A small contrastive image-text model, trained from scratch: encoder norm layernorm, text encoder width 384.
Rows from block 6 of the image encoder, named by matrix and row number. Rows with one number belong to one neuron. Each number is 200 + 20 x the weight over the matrix's rms, rounded and kept within 0 to 999. All counts start at 0.
# gate: MLP gate (encoder.blocks.6.mlp.gate.weight, 512x256), inputs 86-171
# fc1: MLP up (encoder.blocks.6.mlp.fc1.weight, 512x256), inputs 86-171
# fc2: MLP down (encoder.blocks.6.mlp.fc2.weight, 256x512, transposed), outputs 86-171
gate.269,204,224,219,219,145,215,200,200,174,225,200,171,219,200,200,233,141,217,239,234,220,200,200,214,210,212,200,202,165,200,197,200,209,168,162,200,171,197,200,211,200,200,200,196,185,200,169,214,200,159,221,246,238,200,218,181,232,226,224,248,182,162,234,183,194,178,200,214,245,158,209,223,221,195,194,259,222,200,225,235,200,195,205,235,152,183
fc1.269,221,200,200,203,267,188,204,227,209,200,200,187,200,200,201,200,193,200,166,171,181,200,244,200,176,203,200,187,188,161,182,200,187,200,234,204,215,200,230,176,241,176,200,199,186,200,231,167,200,200,210,214,209,200,200,213,161,211,221,154,146,230,200,228,194,230,200,199,179,200,193,256,175,218,222,194,200,241,200,155,203,202,186,155,182,200
fc2.269,238,194,179,152,200,200,198,196,201,221,200,200,242,200,159,225,206,182,232,200,200,204,200,234,225,233,225,200,224,233,176,208,252,193,189,205,179,212,188,202,200,220,197,157,200,200,186,173,200,228,200,200,195,203,205,200,181,201,200,189,219,181,170,200,248,200,200,195,214,200,210,200,165,208,197,181,175,215,200,182,156,202,186,200,148,220
gate.270,227,206,212,200,166,249,190,172,244,209,202,200,200,166,234,200,206,217,217,226,181,199,177,174,200,178,198,200,163,200,200,205,200,200,167,200,200,200,200,222,215,200,181,200,200,216,210,200,200,220,257,247,191,240,183,191,200,156,147,181,200,206,200,200,180,200,213,235,200,200,200,190,200,183,200,176,200,199,218,171,206,228,220,192,200,185
fc1.270,177,200,192,249,209,243,164,241,200,215,209,203,194,200,210,201,200,216,175,170,145,200,200,192,200,200,161,200,200,187,169,224,260,153,244,186,183,209,197,205,208,200,192,211,200,229,200,200,212,187,179,200,200,208,220,162,211,204,175,169,189,213,200,163,199,221,200,191,227,214,165,200,212,205,159,152,170,222,211,200,197,224,229,200,185,199
fc2.270,239,194,200,195,197,200,198,233,200,200,198,200,222,208,163,200,190,200,200,231,200,159,202,204,211,200,185,200,208,200,190,227,255,200,198,156,200,231,190,182,185,214,200,221,200,238,193,180,200,196,200,201,175,200,209,235,200,200,192,221,200,175,185,192,261,239,242,200,250,200,205,215,200,173,216,181,198,171,203,180,150,193,200,206,219,245
gate.271,176,221,226,212,200,200,200,194,173,221,200,200,200,204,203,200,217,200,232,237,223,200,174,168,214,216,237,213,189,200,200,241,198,210,179,200,187,199,200,200,178,201,200,200,215,200,223,215,231,206,213,186,178,200,204,202,215,211,200,177,200,212,200,228,164,197,177,200,198,204,200,173,236,204,193,189,223,176,190,175,185,201,212,200,200,200
fc1.271,217,200,200,200,200,182,180,199,206,215,204,200,200,210,187,207,200,200,212,200,226,200,207,203,171,176,209,221,195,196,232,198,200,176,190,179,185,199,218,200,154,180,189,219,178,191,200,188,200,196,236,189,213,200,207,211,169,237,200,217,200,214,209,188,180,211,182,200,206,241,209,200,200,192,208,160,200,217,158,218,198,203,200,201,200,152
fc2.271,200,228,183,201,175,173,222,212,214,206,200,203,183,200,217,156,200,190,193,198,200,210,190,200,218,200,241,200,229,189,172,184,191,185,200,200,200,180,200,204,236,217,211,194,235,208,197,200,223,200,200,200,173,200,182,205,200,200,192,200,223,194,186,200,219,182,211,200,222,204,200,156,200,200,188,200,203,179,189,200,200,215,200,194,191,220
gate.272,192,198,192,217,180,200,202,186,200,206,216,187,209,200,200,164,212,187,224,200,200,138,200,206,216,200,157,208,181,199,200,223,197,207,192,232,197,209,200,213,191,217,200,183,198,167,166,201,189,176,200,200,151,200,225,172,169,191,200,200,206,179,200,200,183,202,242,200,232,200,196,215,200,184,164,200,217,223,200,188,226,200,201,197,194,183
fc1.272,214,200,220,183,256,193,170,215,246,189,197,209,171,180,173,200,200,231,186,200,158,213,196,177,200,191,200,218,208,200,200,200,200,189,196,193,200,200,190,195,199,200,208,210,200,200,198,200,209,200,199,200,200,187,165,238,204,222,214,213,213,203,195,200,176,196,149,182,192,204,196,168,193,220,230,205,181,153,203,183,182,202,219,200,200,200
fc2.272,213,200,200,216,194,200,218,172,200,203,200,238,200,191,214,200,209,200,200,200,174,195,205,191,194,175,203,219,161,167,200,230,200,161,200,233,216,173,188,191,180,223,200,200,194,200,211,216,246,202,242,239,177,169,181,218,189,196,200,214,211,159,162,200,234,200,223,200,180,200,173,205,210,200,200,187,229,200,200,200,200,189,150,170,187,187
gate.273,202,213,200,227,210,212,233,186,236,200,200,175,200,179,200,178,215,194,157,208,210,184,200,188,200,203,204,166,204,200,200,205,173,219,200,186,200,200,167,200,200,195,175,213,172,210,200,241,223,187,184,217,187,207,181,213,251,192,226,160,200,184,230,196,188,200,229,177,179,200,240,221,154,200,200,202,221,200,240,162,209,193,200,200,207,200
fc1.273,200,200,204,202,200,200,223,199,200,208,193,208,200,200,202,200,221,186,210,200,217,179,200,154,164,196,214,188,209,200,236,182,203,222,179,200,200,169,218,191,214,180,190,200,200,234,200,200,189,200,200,196,200,221,200,211,200,209,212,195,200,210,195,200,201,233,200,189,209,178,219,200,200,185,172,200,200,200,207,178,185,199,227,200,200,200
fc2.273,200,185,216,167,200,216,211,200,191,200,232,200,200,196,199,192,200,206,196,200,195,194,177,200,200,191,197,197,156,200,208,153,193,200,210,225,219,200,190,200,218,229,200,200,228,203,204,199,193,214,201,217,200,200,175,207,195,204,222,234,224,196,248,225,177,176,200,219,200,200,200,200,163,202,200,207,200,178,224,211,214,188,210,200,200,200
gate.274,228,200,225,225,226,228,200,200,198,200,200,153,200,200,179,205,200,206,203,200,209,200,200,214,217,181,202,201,219,183,177,237,183,200,180,200,172,195,200,187,200,209,208,200,175,200,242,193,209,164,180,211,200,213,216,200,200,182,196,218,217,176,177,200,200,206,190,207,195,200,217,195,200,184,200,223,181,200,149,232,195,229,165,229,200,224
fc1.274,214,200,196,200,200,199,194,194,200,200,200,180,200,200,219,200,199,206,226,187,173,200,179,208,180,185,215,200,244,200,238,192,200,200,147,212,175,174,205,180,151,171,181,200,207,223,200,216,226,200,186,185,205,196,200,200,151,183,176,205,200,226,209,213,173,200,255,185,217,200,200,219,242,240,200,256,200,176,200,200,188,196,244,173,197,200
fc2.274,187,200,189,207,201,200,198,214,174,211,207,264,144,200,195,200,214,206,239,200,200,222,212,200,203,222,199,200,200,200,158,175,209,200,200,200,211,190,177,196,219,229,200,200,196,182,159,200,201,193,230,161,190,228,229,200,200,200,211,206,203,180,189,177,200,174,223,215,187,180,196,225,246,198,190,200,179,155,200,197,231,184,189,220,192,190
gate.275,200,178,200,203,201,204,215,203,200,215,166,200,179,234,185,200,209,186,166,183,174,200,200,207,171,191,200,226,212,200,191,215,200,175,167,200,200,233,198,188,200,186,202,200,212,191,198,218,200,204,200,200,236,220,164,185,200,174,224,190,200,200,197,200,197,205,200,200,216,187,224,260,200,196,200,200,220,194,200,180,194,162,270,194,222,200
fc1.275,236,227,220,174,237,190,200,175,197,201,204,200,200,200,221,194,223,192,200,223,222,220,200,153,206,198,237,200,200,200,180,224,200,200,223,244,208,200,185,183,221,200,200,186,200,179,173,199,230,215,200,200,200,206,249,193,200,207,186,197,190,220,213,188,209,200,200,200,210,185,200,200,205,204,151,200,194,179,200,218,219,195,216,209,192,209
fc2.275,200,207,200,200,173,136,186,179,226,194,185,200,209,205,206,193,188,204,206,202,194,224,186,183,157,191,196,224,247,181,200,213,200,200,199,200,181,251,176,171,184,177,200,226,200,213,208,197,228,223,230,200,214,230,224,219,170,207,197,231,180,194,212,193,185,194,214,200,200,180,249,215,156,226,200,200,200,200,200,203,192,171,195,224,200,196
gate.276,240,143,211,142,214,200,200,200,135,167,200,232,175,200,214,209,200,228,200,171,200,200,200,199,218,246,228,179,200,201,211,200,186,184,209,203,223,245,200,200,201,200,198,180,245,203,206,185,188,200,208,169,227,196,239,200,153,197,241,200,243,163,200,200,188,202,152,200,172,187,209,174,214,181,210,200,190,188,187,212,218,184,200,224,195,220
fc1.276,218,226,212,160,169,168,150,255,131,200,189,186,257,200,239,170,200,196,153,200,223,181,198,209,208,242,201,200,193,224,193,234,116,178,263,244,181,200,140,183,224,217,235,200,215,162,192,208,205,198,245,256,211,192,258,201,200,171,205,233,195,191,163,218,213,200,200,200,158,200,180,246,200,243,214,200,200,137,175,202,204,200,200,216,193,164
fc2.276,209,199,194,200,130,197,108,200,182,215,200,166,200,168,200,200,216,173,179,190,206,200,251,200,210,186,184,167,205,178,272,200,200,196,234,171,200,176,200,199,188,164,226,168,207,183,200,200,196,174,192,229,200,191,166,200,200,200,265,190,201,237,200,198,225,182,216,219,198,198,200,214,200,208,219,148,200,200,195,157,200,188,155,217,193,187
gate.277,190,236,200,216,219,200,207,185,200,217,181,220,185,204,143,206,200,202,208,193,205,200,175,212,177,207,152,197,274,137,185,157,200,199,167,200,152,236,222,227,271,259,193,200,217,200,222,218,181,160,145,200,199,236,157,174,183,200,186,257,200,165,200,231,200,162,214,200,200,200,200,241,190,155,236,189,200,248,222,183,254,184,200,200,163,174
fc1.277,201,214,200,222,200,200,164,200,200,242,212,200,200,223,200,177,221,191,182,200,200,200,181,207,217,146,211,258,200,194,209,243,213,200,200,224,200,200,194,153,209,146,193,200,152,242,181,200,202,216,233,203,155,200,154,206,223,236,242,95,236,200,218,200,200,183,162,200,268,212,200,155,200,213,202,197,200,200,200,200,174,210,200,200,200,219
fc2.277,208,211,200,175,200,210,200,227,215,200,216,200,200,211,200,200,188,200,200,172,249,198,200,183,226,200,198,216,200,186,222,263,224,200,199,223,200,252,202,224,195,200,200,186,200,188,176,200,196,200,215,200,173,194,197,200,215,200,219,200,200,207,225,193,189,196,154,188,223,91,237,190,206,200,211,200,166,213,167,168,208,188,200,207,182,204
gate.278,188,222,200,174,186,183,200,172,204,230,188,158,200,209,200,242,243,194,200,226,250,197,210,182,200,198,211,175,200,171,180,160,190,200,205,210,234,250,238,134,176,257,200,180,213,200,200,200,179,201,194,175,163,176,210,201,215,227,254,183,205,193,200,198,200,236,200,200,189,228,220,203,156,170,186,200,192,184,206,199,214,147,197,213,195,200
fc1.278,191,189,217,200,203,178,213,145,200,200,194,146,208,200,200,200,200,206,193,190,286,189,162,200,200,228,231,200,263,190,185,191,200,226,189,225,221,225,196,137,200,242,200,142,173,219,200,231,175,217,217,200,200,182,190,180,238,178,200,165,200,216,216,180,219,200,217,200,226,203,212,200,200,200,200,183,190,222,167,172,200,200,189,152,235,200
fc2.278,211,177,191,183,231,223,200,226,202,239,216,207,172,200,213,184,200,172,205,164,202,172,200,191,200,200,230,205,166,192,200,227,200,212,202,200,200,253,194,162,214,201,151,173,238,219,169,180,200,210,183,224,200,200,180,188,209,199,200,200,230,200,279,200,212,200,200,189,193,199,222,185,218,249,176,191,200,214,186,200,207,162,181,200,235,164
gate.279,187,165,189,200,230,193,200,246,171,256,185,200,200,200,206,214,232,200,216,200,200,199,186,141,206,148,192,200,175,192,223,164,159,200,208,208,208,222,207,200,220,214,218,200,200,262,200,186,224,168,200,195,183,181,200,200,180,230,200,200,176,222,216,237,203,200,199,225,174,153,215,200,200,205,215,200,163,239,187,188,230,200,219,200,200,167
fc1.279,197,200,170,200,207,224,200,209,200,224,224,192,205,194,177,223,165,200,198,238,179,200,251,197,200,221,200,217,191,200,229,221,201,160,200,185,200,200,194,200,200,182,200,200,206,208,200,222,210,185,200,266,238,210,213,209,210,200,200,171,201,215,200,221,173,200,200,194,154,157,222,180,219,200,181,218,200,211,198,223,198,163,200,200,175,232
fc2.279,211,164,200,239,202,239,207,227,188,200,199,170,188,186,200,184,157,229,194,200,233,154,229,233,199,200,200,200,200,248,190,214,200,200,226,197,200,172,218,221,169,152,180,206,200,237,149,219,200,200,201,209,200,224,199,214,180,200,185,214,203,200,137,200,195,200,184,180,224,236,231,200,156,247,200,200,199,200,200,200,187,200,171,164,220,193
gate.280,200,212,200,163,200,206,200,256,200,200,200,172,244,182,209,200,200,200,200,220,214,212,200,181,200,192,200,199,202,200,176,185,175,200,200,200,189,168,235,200,200,165,181,200,200,202,200,200,200,200,196,202,177,200,214,244,200,152,200,200,187,200,210,190,206,222,200,172,184,197,200,215,171,207,200,229,200,215,167,211,203,200,200,200,200,226
fc1.280,200,200,200,200,199,211,190,200,201,200,240,211,191,212,200,223,200,222,185,245,200,209,177,216,199,200,200,200,200,206,237,200,190,196,200,200,199,200,200,200,209,191,171,196,222,233,200,211,200,203,207,200,193,234,191,205,200,200,211,222,176,215,220,242,200,207,154,200,174,187,200,200,241,197,192,200,173,200,200,193,200,177,230,210,179,200
fc2.280,200,165,200,204,200,192,257,199,200,183,239,189,200,200,200,224,200,200,200,184,223,212,250,217,210,216,200,200,266,205,200,200,200,227,214,157,212,220,200,180,200,200,197,162,200,166,200,231,200,188,192,200,177,200,200,200,200,243,198,200,180,200,200,203,211,187,200,203,200,201,200,200,200,193,187,200,240,200,193,200,196,179,229,207,200,190
gate.281,150,186,200,200,242,200,239,241,180,167,218,191,157,224,254,203,238,185,187,214,156,170,200,229,200,231,218,218,164,180,200,200,178,234,205,200,179,188,200,200,181,208,192,219,200,156,188,200,194,200,208,236,178,228,200,257,200,179,227,166,200,197,204,200,200,211,200,219,186,200,179,197,198,228,192,210,204,200,190,158,198,203,200,171,193,205
fc1.281,186,210,200,177,200,213,174,187,223,200,164,200,228,185,180,203,142,189,228,174,200,210,214,166,215,180,160,200,226,200,195,158,222,186,200,200,200,195,200,177,200,195,182,198,162,215,168,200,200,200,200,197,200,216,200,179,200,200,200,200,200,243,202,207,176,216,229,189,200,201,208,194,188,193,215,214,236,210,200,215,200,212,187,200,200,200
fc2.281,200,173,200,162,238,167,182,174,188,200,210,189,195,179,177,219,200,250,211,206,238,186,205,205,179,178,194,200,190,198,221,208,201,200,200,200,179,249,238,213,172,200,200,200,166,186,205,171,200,218,200,200,211,150,181,186,220,224,161,191,202,200,200,210,203,200,163,212,198,148,228,204,201,214,203,158,224,185,185,182,194,172,171,188,148,209
gate.282,200,181,199,182,214,218,200,200,189,177,188,212,200,210,248,203,194,207,132,231,203,179,196,194,203,202,200,200,200,212,200,200,222,210,200,185,183,200,196,187,197,200,190,200,181,200,222,273,169,235,215,178,222,186,219,225,190,190,167,182,178,233,201,200,220,227,108,164,180,191,200,200,200,200,195,214,200,224,238,200,216,207,193,193,188,223
fc1.282,193,200,222,176,202,173,222,169,200,233,209,200,227,178,200,215,229,200,250,175,200,250,191,200,195,200,194,200,211,200,158,215,200,227,185,221,202,187,200,175,200,210,181,236,200,214,179,129,200,200,206,200,200,230,200,168,180,195,200,198,216,248,174,233,200,206,200,216,189,184,201,200,210,205,229,178,215,186,200,200,188,177,190,190,219,194
fc2.282,146,200,189,201,227,173,164,200,210,182,276,159,200,190,200,200,168,210,200,182,200,200,193,200,180,200,200,205,197,225,200,158,209,200,191,211,200,200,200,232,208,209,235,162,208,162,206,186,210,176,197,184,238,192,208,111,200,200,199,184,200,196,205,233,174,200,172,174,203,184,177,209,209,200,200,200,182,200,200,250,200,192,211,264,200,178
gate.283,200,186,200,200,200,189,200,178,192,212,221,229,135,200,174,171,200,174,185,238,200,163,216,198,231,185,200,200,200,180,200,200,234,200,176,144,176,200,200,191,291,200,200,176,199,217,163,163,170,220,212,200,195,200,230,235,200,200,200,184,200,188,184,200,200,215,200,200,198,213,200,217,176,189,197,180,214,259,200,155,200,180,201,206,207,195
fc1.283,174,195,206,219,270,200,200,200,181,234,221,183,200,200,221,200,151,200,200,243,227,261,202,236,216,209,250,198,203,217,200,206,184,199,250,242,215,200,210,185,200,210,224,227,200,157,200,182,184,204,200,174,185,209,200,182,212,212,226,163,196,216,204,201,218,251,200,192,200,188,222,125,200,200,203,200,196,199,180,183,200,248,187,142,212,209
fc2.283,200,200,180,200,177,189,211,143,290,200,298,184,231,200,195,233,180,200,178,200,200,259,200,194,196,200,184,203,200,190,175,214,231,242,200,202,200,192,194,200,180,256,175,200,200,213,200,143,167,212,235,192,224,202,186,183,224,221,226,183,200,179,200,255,190,237,219,200,218,218,225,260,156,219,257,200,212,200,128,220,254,142,262,207,147,194
gate.284,215,200,191,170,197,215,200,200,185,207,200,186,200,194,219,200,200,217,191,200,200,206,221,194,200,201,200,204,184,200,208,183,209,200,200,225,200,200,200,219,205,200,214,200,200,196,191,200,200,200,178,200,200,213,200,200,200,195,178,200,207,202,200,200,187,180,186,208,200,202,207,200,200,183,202,192,197,205,188,207,189,191,220,220,183,200
fc1.284,212,205,188,204,200,200,206,200,190,200,181,200,214,200,230,200,201,211,214,176,216,194,210,178,195,227,200,200,180,196,215,189,200,191,206,200,211,221,185,223,200,200,197,200,205,197,216,207,200,186,200,184,200,178,200,208,213,200,200,206,193,192,216,200,200,200,200,235,211,200,212,197,218,210,211,200,200,200,219,200,216,210,193,200,177,195
fc2.284,204,199,216,200,197,191,200,183,200,194,200,200,180,200,202,175,211,200,213,196,190,200,209,207,190,203,200,183,201,200,221,200,202,200,200,200,232,200,200,226,200,215,200,205,200,200,209,193,219,186,200,174,190,200,189,200,197,200,200,200,171,200,200,204,206,199,189,200,171,212,217,203,200,200,200,228,200,205,214,212,200,194,200,197,200,185
gate.285,202,208,165,175,200,149,210,192,200,189,196,218,202,216,200,104,230,207,153,170,200,236,200,216,202,200,210,151,169,176,200,183,209,200,236,204,160,181,200,255,219,187,200,139,180,200,184,280,164,200,200,200,200,182,187,207,186,200,207,231,200,200,176,148,195,200,194,233,200,185,227,208,200,200,167,219,200,199,200,206,179,206,225,180,205,238
fc1.285,139,214,182,186,207,200,200,200,211,200,200,200,216,200,224,200,214,194,197,200,200,155,200,221,168,193,168,162,174,180,172,200,215,200,185,234,168,208,206,208,181,192,183,237,169,186,200,200,200,221,200,223,227,166,192,195,195,200,230,209,202,200,200,200,225,171,200,227,214,192,227,178,200,214,160,200,200,200,200,200,229,200,222,169,206,255
fc2.285,267,200,240,192,200,216,181,215,178,200,221,187,226,200,200,173,210,196,173,194,201,175,200,214,189,204,165,192,226,200,178,200,188,218,210,179,175,197,207,195,200,216,200,188,228,200,200,199,200,197,196,200,196,248,200,200,210,141,203,163,207,205,174,224,181,201,222,167,200,200,215,203,201,195,158,200,194,194,232,200,226,170,177,226,174,259
gate.286,181,191,200,200,223,206,200,200,205,200,202,200,200,180,208,185,200,215,204,206,197,205,200,200,200,200,199,200,168,200,213,209,215,188,215,200,221,200,187,163,199,200,193,215,223,211,230,183,195,191,201,193,184,200,229,200,200,191,226,199,210,200,202,200,200,218,200,222,188,200,200,200,200,185,200,213,200,193,200,200,200,203,224,200,188,185
fc1.286,227,184,213,201,200,186,200,200,228,208,200,200,212,200,219,204,182,195,200,200,192,200,212,200,191,200,202,200,200,200,191,200,201,200,200,232,229,209,182,200,241,194,180,198,200,177,196,200,200,199,200,200,162,200,212,200,200,200,200,208,200,200,200,200,209,173,200,209,214,203,169,193,200,190,221,197,200,201,224,200,200,224,200,200,190,217
fc2.286,221,200,225,214,195,200,219,168,200,186,201,182,200,198,193,200,210,200,200,200,171,188,200,208,206,192,193,180,200,191,200,164,200,212,200,200,217,209,200,200,217,189,205,197,208,224,192,187,198,213,195,211,206,200,200,203,224,200,214,200,213,215,213,211,200,188,200,200,199,168,200,194,212,200,200,181,200,181,200,213,200,200,200,206,200,198
gate.287,175,200,175,210,184,184,210,196,183,201,200,229,200,247,219,200,200,185,223,191,212,200,200,211,219,202,207,200,178,202,174,182,200,149,200,176,200,200,144,200,198,172,172,200,200,207,214,200,217,200,200,203,230,187,209,204,158,171,200,200,200,229,200,189,229,200,200,200,237,197,200,208,242,191,200,200,174,214,218,200,183,200,200,218,200,201
fc1.287,210,200,171,200,200,173,200,192,200,200,184,258,181,218,225,208,200,180,200,200,200,222,191,234,200,208,212,218,200,200,182,200,195,147,191,240,200,208,166,188,200,200,199,194,200,200,163,211,247,181,177,204,200,200,250,200,181,159,200,200,219,200,216,149,191,204,227,200,214,200,196,167,201,184,179,200,200,203,197,200,177,200,189,200,176,200
fc2.287,200,181,215,243,163,200,207,195,200,200,200,195,200,221,182,192,200,200,145,194,200,195,198,200,139,214,225,189,199,200,215,189,218,184,215,226,206,197,206,200,214,220,233,206,233,194,188,209,187,197,200,181,200,200,226,188,181,191,200,199,200,189,185,200,200,200,200,200,200,200,155,208,173,200,166,191,208,172,181,182,200,214,200,235,210,220
gate.288,219,258,182,182,239,225,218,200,174,213,230,200,231,200,200,200,173,200,196,200,219,158,144,257,200,203,218,216,200,200,152,200,188,228,200,190,203,200,119,226,200,200,199,153,264,200,177,203,232,200,200,159,253,200,170,182,163,223,182,204,189,200,177,187,217,193,221,200,210,199,200,240,214,219,217,214,170,200,206,200,261,153,237,200,200,152
fc1.288,250,179,209,187,200,76,200,269,205,250,200,256,200,219,236,216,200,230,200,219,292,243,200,151,171,215,169,200,242,171,235,200,205,245,211,200,200,181,200,163,251,200,170,225,217,192,194,136,150,200,195,200,48,200,181,200,210,214,143,160,200,222,163,200,264,127,200,206,200,232,259,209,220,216,200,200,188,188,221,200,188,295,212,262,232,238
fc2.288,205,189,200,243,200,247,260,188,184,169,186,166,195,205,200,200,198,207,233,199,233,161,218,200,200,200,174,197,224,221,202,233,223,190,195,167,179,200,186,222,193,200,239,200,200,196,200,219,203,192,184,200,197,131,200,233,190,200,203,213,233,162,154,200,215,191,200,224,200,284,227,159,184,155,200,209,189,156,195,200,200,200,200,166,244,204
gate.289,200,222,200,200,200,221,200,200,181,200,200,198,200,166,200,209,241,206,223,200,169,191,200,200,200,162,200,141,231,216,200,220,200,200,200,124,200,208,186,216,200,200,211,199,219,246,200,183,194,187,207,200,232,150,214,206,188,191,200,213,191,200,179,200,211,200,200,146,200,201,193,200,163,200,221,200,200,192,200,181,217,200,191,204,200,203
fc1.289,191,200,191,186,185,230,186,200,200,200,200,225,200,229,180,236,210,200,211,218,148,254,220,208,200,202,200,241,227,174,221,224,206,214,259,174,187,199,200,217,179,160,200,202,175,181,200,198,200,174,200,200,189,215,209,177,152,187,200,204,207,200,189,200,200,200,180,190,215,192,200,160,200,214,229,233,216,200,179,200,168,176,192,180,218,200
fc2.289,200,200,194,187,183,191,200,254,211,255,183,258,200,208,226,200,175,228,192,186,200,184,213,193,240,200,199,191,229,167,200,212,200,231,204,258,136,223,182,200,210,204,241,176,247,200,202,200,222,170,200,200,200,194,217,182,200,207,196,208,197,165,268,222,167,199,200,184,185,200,229,184,217,200,201,220,176,200,200,256,223,179,187,200,192,182
gate.290,200,196,239,172,200,185,142,255,212,200,173,185,198,200,217,186,157,200,200,166,179,200,191,190,200,200,216,185,200,198,178,205,196,172,220,207,200,200,200,227,200,200,200,186,149,202,200,189,193,173,200,203,195,200,200,210,184,176,243,194,200,208,200,200,204,204,200,207,200,192,194,189,200,182,174,190,201,200,211,200,189,200,243,209,200,166
fc1.290,177,190,167,184,217,202,187,163,200,187,254,200,181,200,154,236,200,200,200,237,182,179,200,200,190,200,207,186,213,219,200,186,196,217,166,200,200,211,200,213,177,199,194,217,177,200,195,193,198,197,193,189,189,221,218,196,260,200,171,200,181,200,200,225,210,200,241,189,227,210,196,200,200,209,200,186,200,232,176,200,200,202,235,200,204,200
fc2.290,159,191,202,200,215,193,234,218,204,200,200,179,243,200,236,191,200,192,200,226,159,189,185,203,199,208,200,162,171,200,232,236,175,140,211,200,207,207,217,193,200,200,207,195,200,216,198,192,196,179,229,200,204,188,239,203,200,211,200,200,200,200,199,200,200,222,197,160,200,203,200,200,220,154,191,200,165,256,165,180,200,200,181,246,195,178
gate.291,200,194,245,209,186,175,221,229,167,200,171,186,200,200,166,176,200,189,206,173,165,200,221,206,199,206,200,200,200,212,227,200,208,226,205,172,198,208,205,205,200,200,197,237,201,200,200,200,207,199,200,207,248,212,200,197,204,200,216,166,219,163,196,213,178,175,170,188,200,200,216,218,184,201,173,176,141,200,200,136,193,200,213,189,193,215
fc1.291,178,196,184,179,235,188,224,200,200,192,203,214,230,200,200,174,245,203,219,136,176,200,200,203,201,220,225,218,226,200,200,200,200,183,200,200,171,182,200,207,220,208,228,230,200,200,205,200,200,218,206,226,204,190,182,215,233,206,200,156,200,200,177,226,207,200,181,215,211,200,212,189,211,200,165,200,187,200,169,162,222,204,237,200,201,190
fc2.291,220,200,193,173,170,200,200,227,219,200,198,183,193,163,213,200,215,246,176,214,172,234,188,171,255,205,237,200,214,217,200,200,185,200,222,200,200,198,200,200,186,184,181,200,200,220,180,192,256,226,200,194,200,198,200,240,200,179,152,199,216,203,182,200,190,196,200,200,160,200,191,200,200,196,178,200,200,200,200,223,194,200,200,200,216,200
gate.292,198,200,181,173,176,200,197,200,192,217,200,200,184,197,185,225,195,207,200,212,200,200,195,223,210,176,200,192,224,200,191,191,221,199,190,218,198,202,208,223,200,208,206,200,228,221,147,206,200,227,231,172,200,246,200,200,200,200,200,200,227,207,173,200,235,190,200,204,206,184,220,176,230,199,200,200,192,219,210,177,175,200,200,172,199,214
fc1.292,200,217,200,200,200,194,200,200,200,203,200,212,197,206,207,164,230,176,207,188,222,213,168,181,218,138,206,185,200,200,176,183,194,195,200,200,200,197,221,200,200,200,200,200,204,192,196,200,178,207,195,185,203,210,218,177,187,200,206,129,200,183,200,200,200,200,189,208,227,177,252,238,236,194,225,205,184,213,208,206,160,181,212,165,249,165
fc2.292,199,200,200,198,202,219,200,216,174,194,174,202,200,205,169,200,210,195,192,197,208,218,200,201,201,200,223,200,179,200,200,174,200,217,216,200,200,192,219,174,182,200,200,194,200,223,170,206,209,200,193,174,205,200,169,178,203,204,177,185,199,207,200,186,193,196,198,195,215,200,194,238,207,252,182,198,207,141,182,200,200,195,199,217,202,188
gate.293,191,188,200,200,182,209,198,160,200,200,199,182,210,200,200,200,200,204,150,200,200,200,200,193,186,200,200,195,183,200,204,179,200,200,177,165,200,167,200,200,200,172,200,154,200,149,182,213,200,183,187,215,203,197,200,176,210,194,206,205,200,200,184,164,200,238,200,200,200,195,182,175,200,200,192,200,200,200,238,189,200,230,214,203,214,178
fc1.293,188,217,190,250,200,170,200,196,192,200,204,200,206,200,200,200,207,221,193,200,206,200,171,200,200,200,200,159,178,196,219,200,191,200,200,200,200,217,236,200,196,185,200,200,200,167,207,190,200,200,175,190,200,235,200,200,200,200,200,186,200,200,200,200,186,200,210,223,200,200,220,219,173,195,184,200,200,200,220,200,203,200,200,205,200,191
fc2.293,221,200,191,197,208,200,201,241,173,168,200,200,234,200,197,205,216,174,211,200,176,200,191,162,209,215,200,227,199,227,176,205,200,200,200,200,200,197,200,193,209,226,177,200,200,167,203,213,218,223,200,188,200,205,200,200,200,200,236,200,200,200,200,200,212,200,206,200,197,200,200,248,246,200,200,200,200,212,184,223,174,207,156,200,200,200
gate.294,234,175,200,204,200,180,173,200,200,212,206,241,200,200,200,200,200,217,185,227,189,232,200,198,222,200,200,200,181,208,200,220,206,200,201,176,203,175,200,188,160,200,185,200,159,177,200,200,220,193,200,161,160,188,221,200,183,200,218,191,203,224,186,202,222,206,185,206,200,192,200,200,198,200,176,195,181,175,254,200,195,190,198,209,200,200
fc1.294,200,189,200,197,207,200,187,177,202,200,188,196,194,251,185,200,218,201,200,200,180,201,212,248,213,182,237,200,159,204,200,195,189,245,188,202,200,200,193,200,198,200,204,177,200,205,200,176,230,166,240,200,198,209,256,192,200,227,174,170,214,200,200,200,187,200,200,204,243,189,206,171,200,152,201,194,190,167,200,230,181,235,195,195,200,188
fc2.294,193,192,175,206,251,200,200,200,214,230,196,172,200,208,195,181,200,227,188,241,172,200,173,221,207,200,200,178,187,200,200,237,200,214,180,200,200,200,219,217,179,200,200,170,200,196,201,189,175,181,200,200,200,199,202,175,200,200,197,161,212,200,200,175,169,213,172,210,251,180,200,200,200,167,157,180,200,200,226,240,200,200,200,174,213,210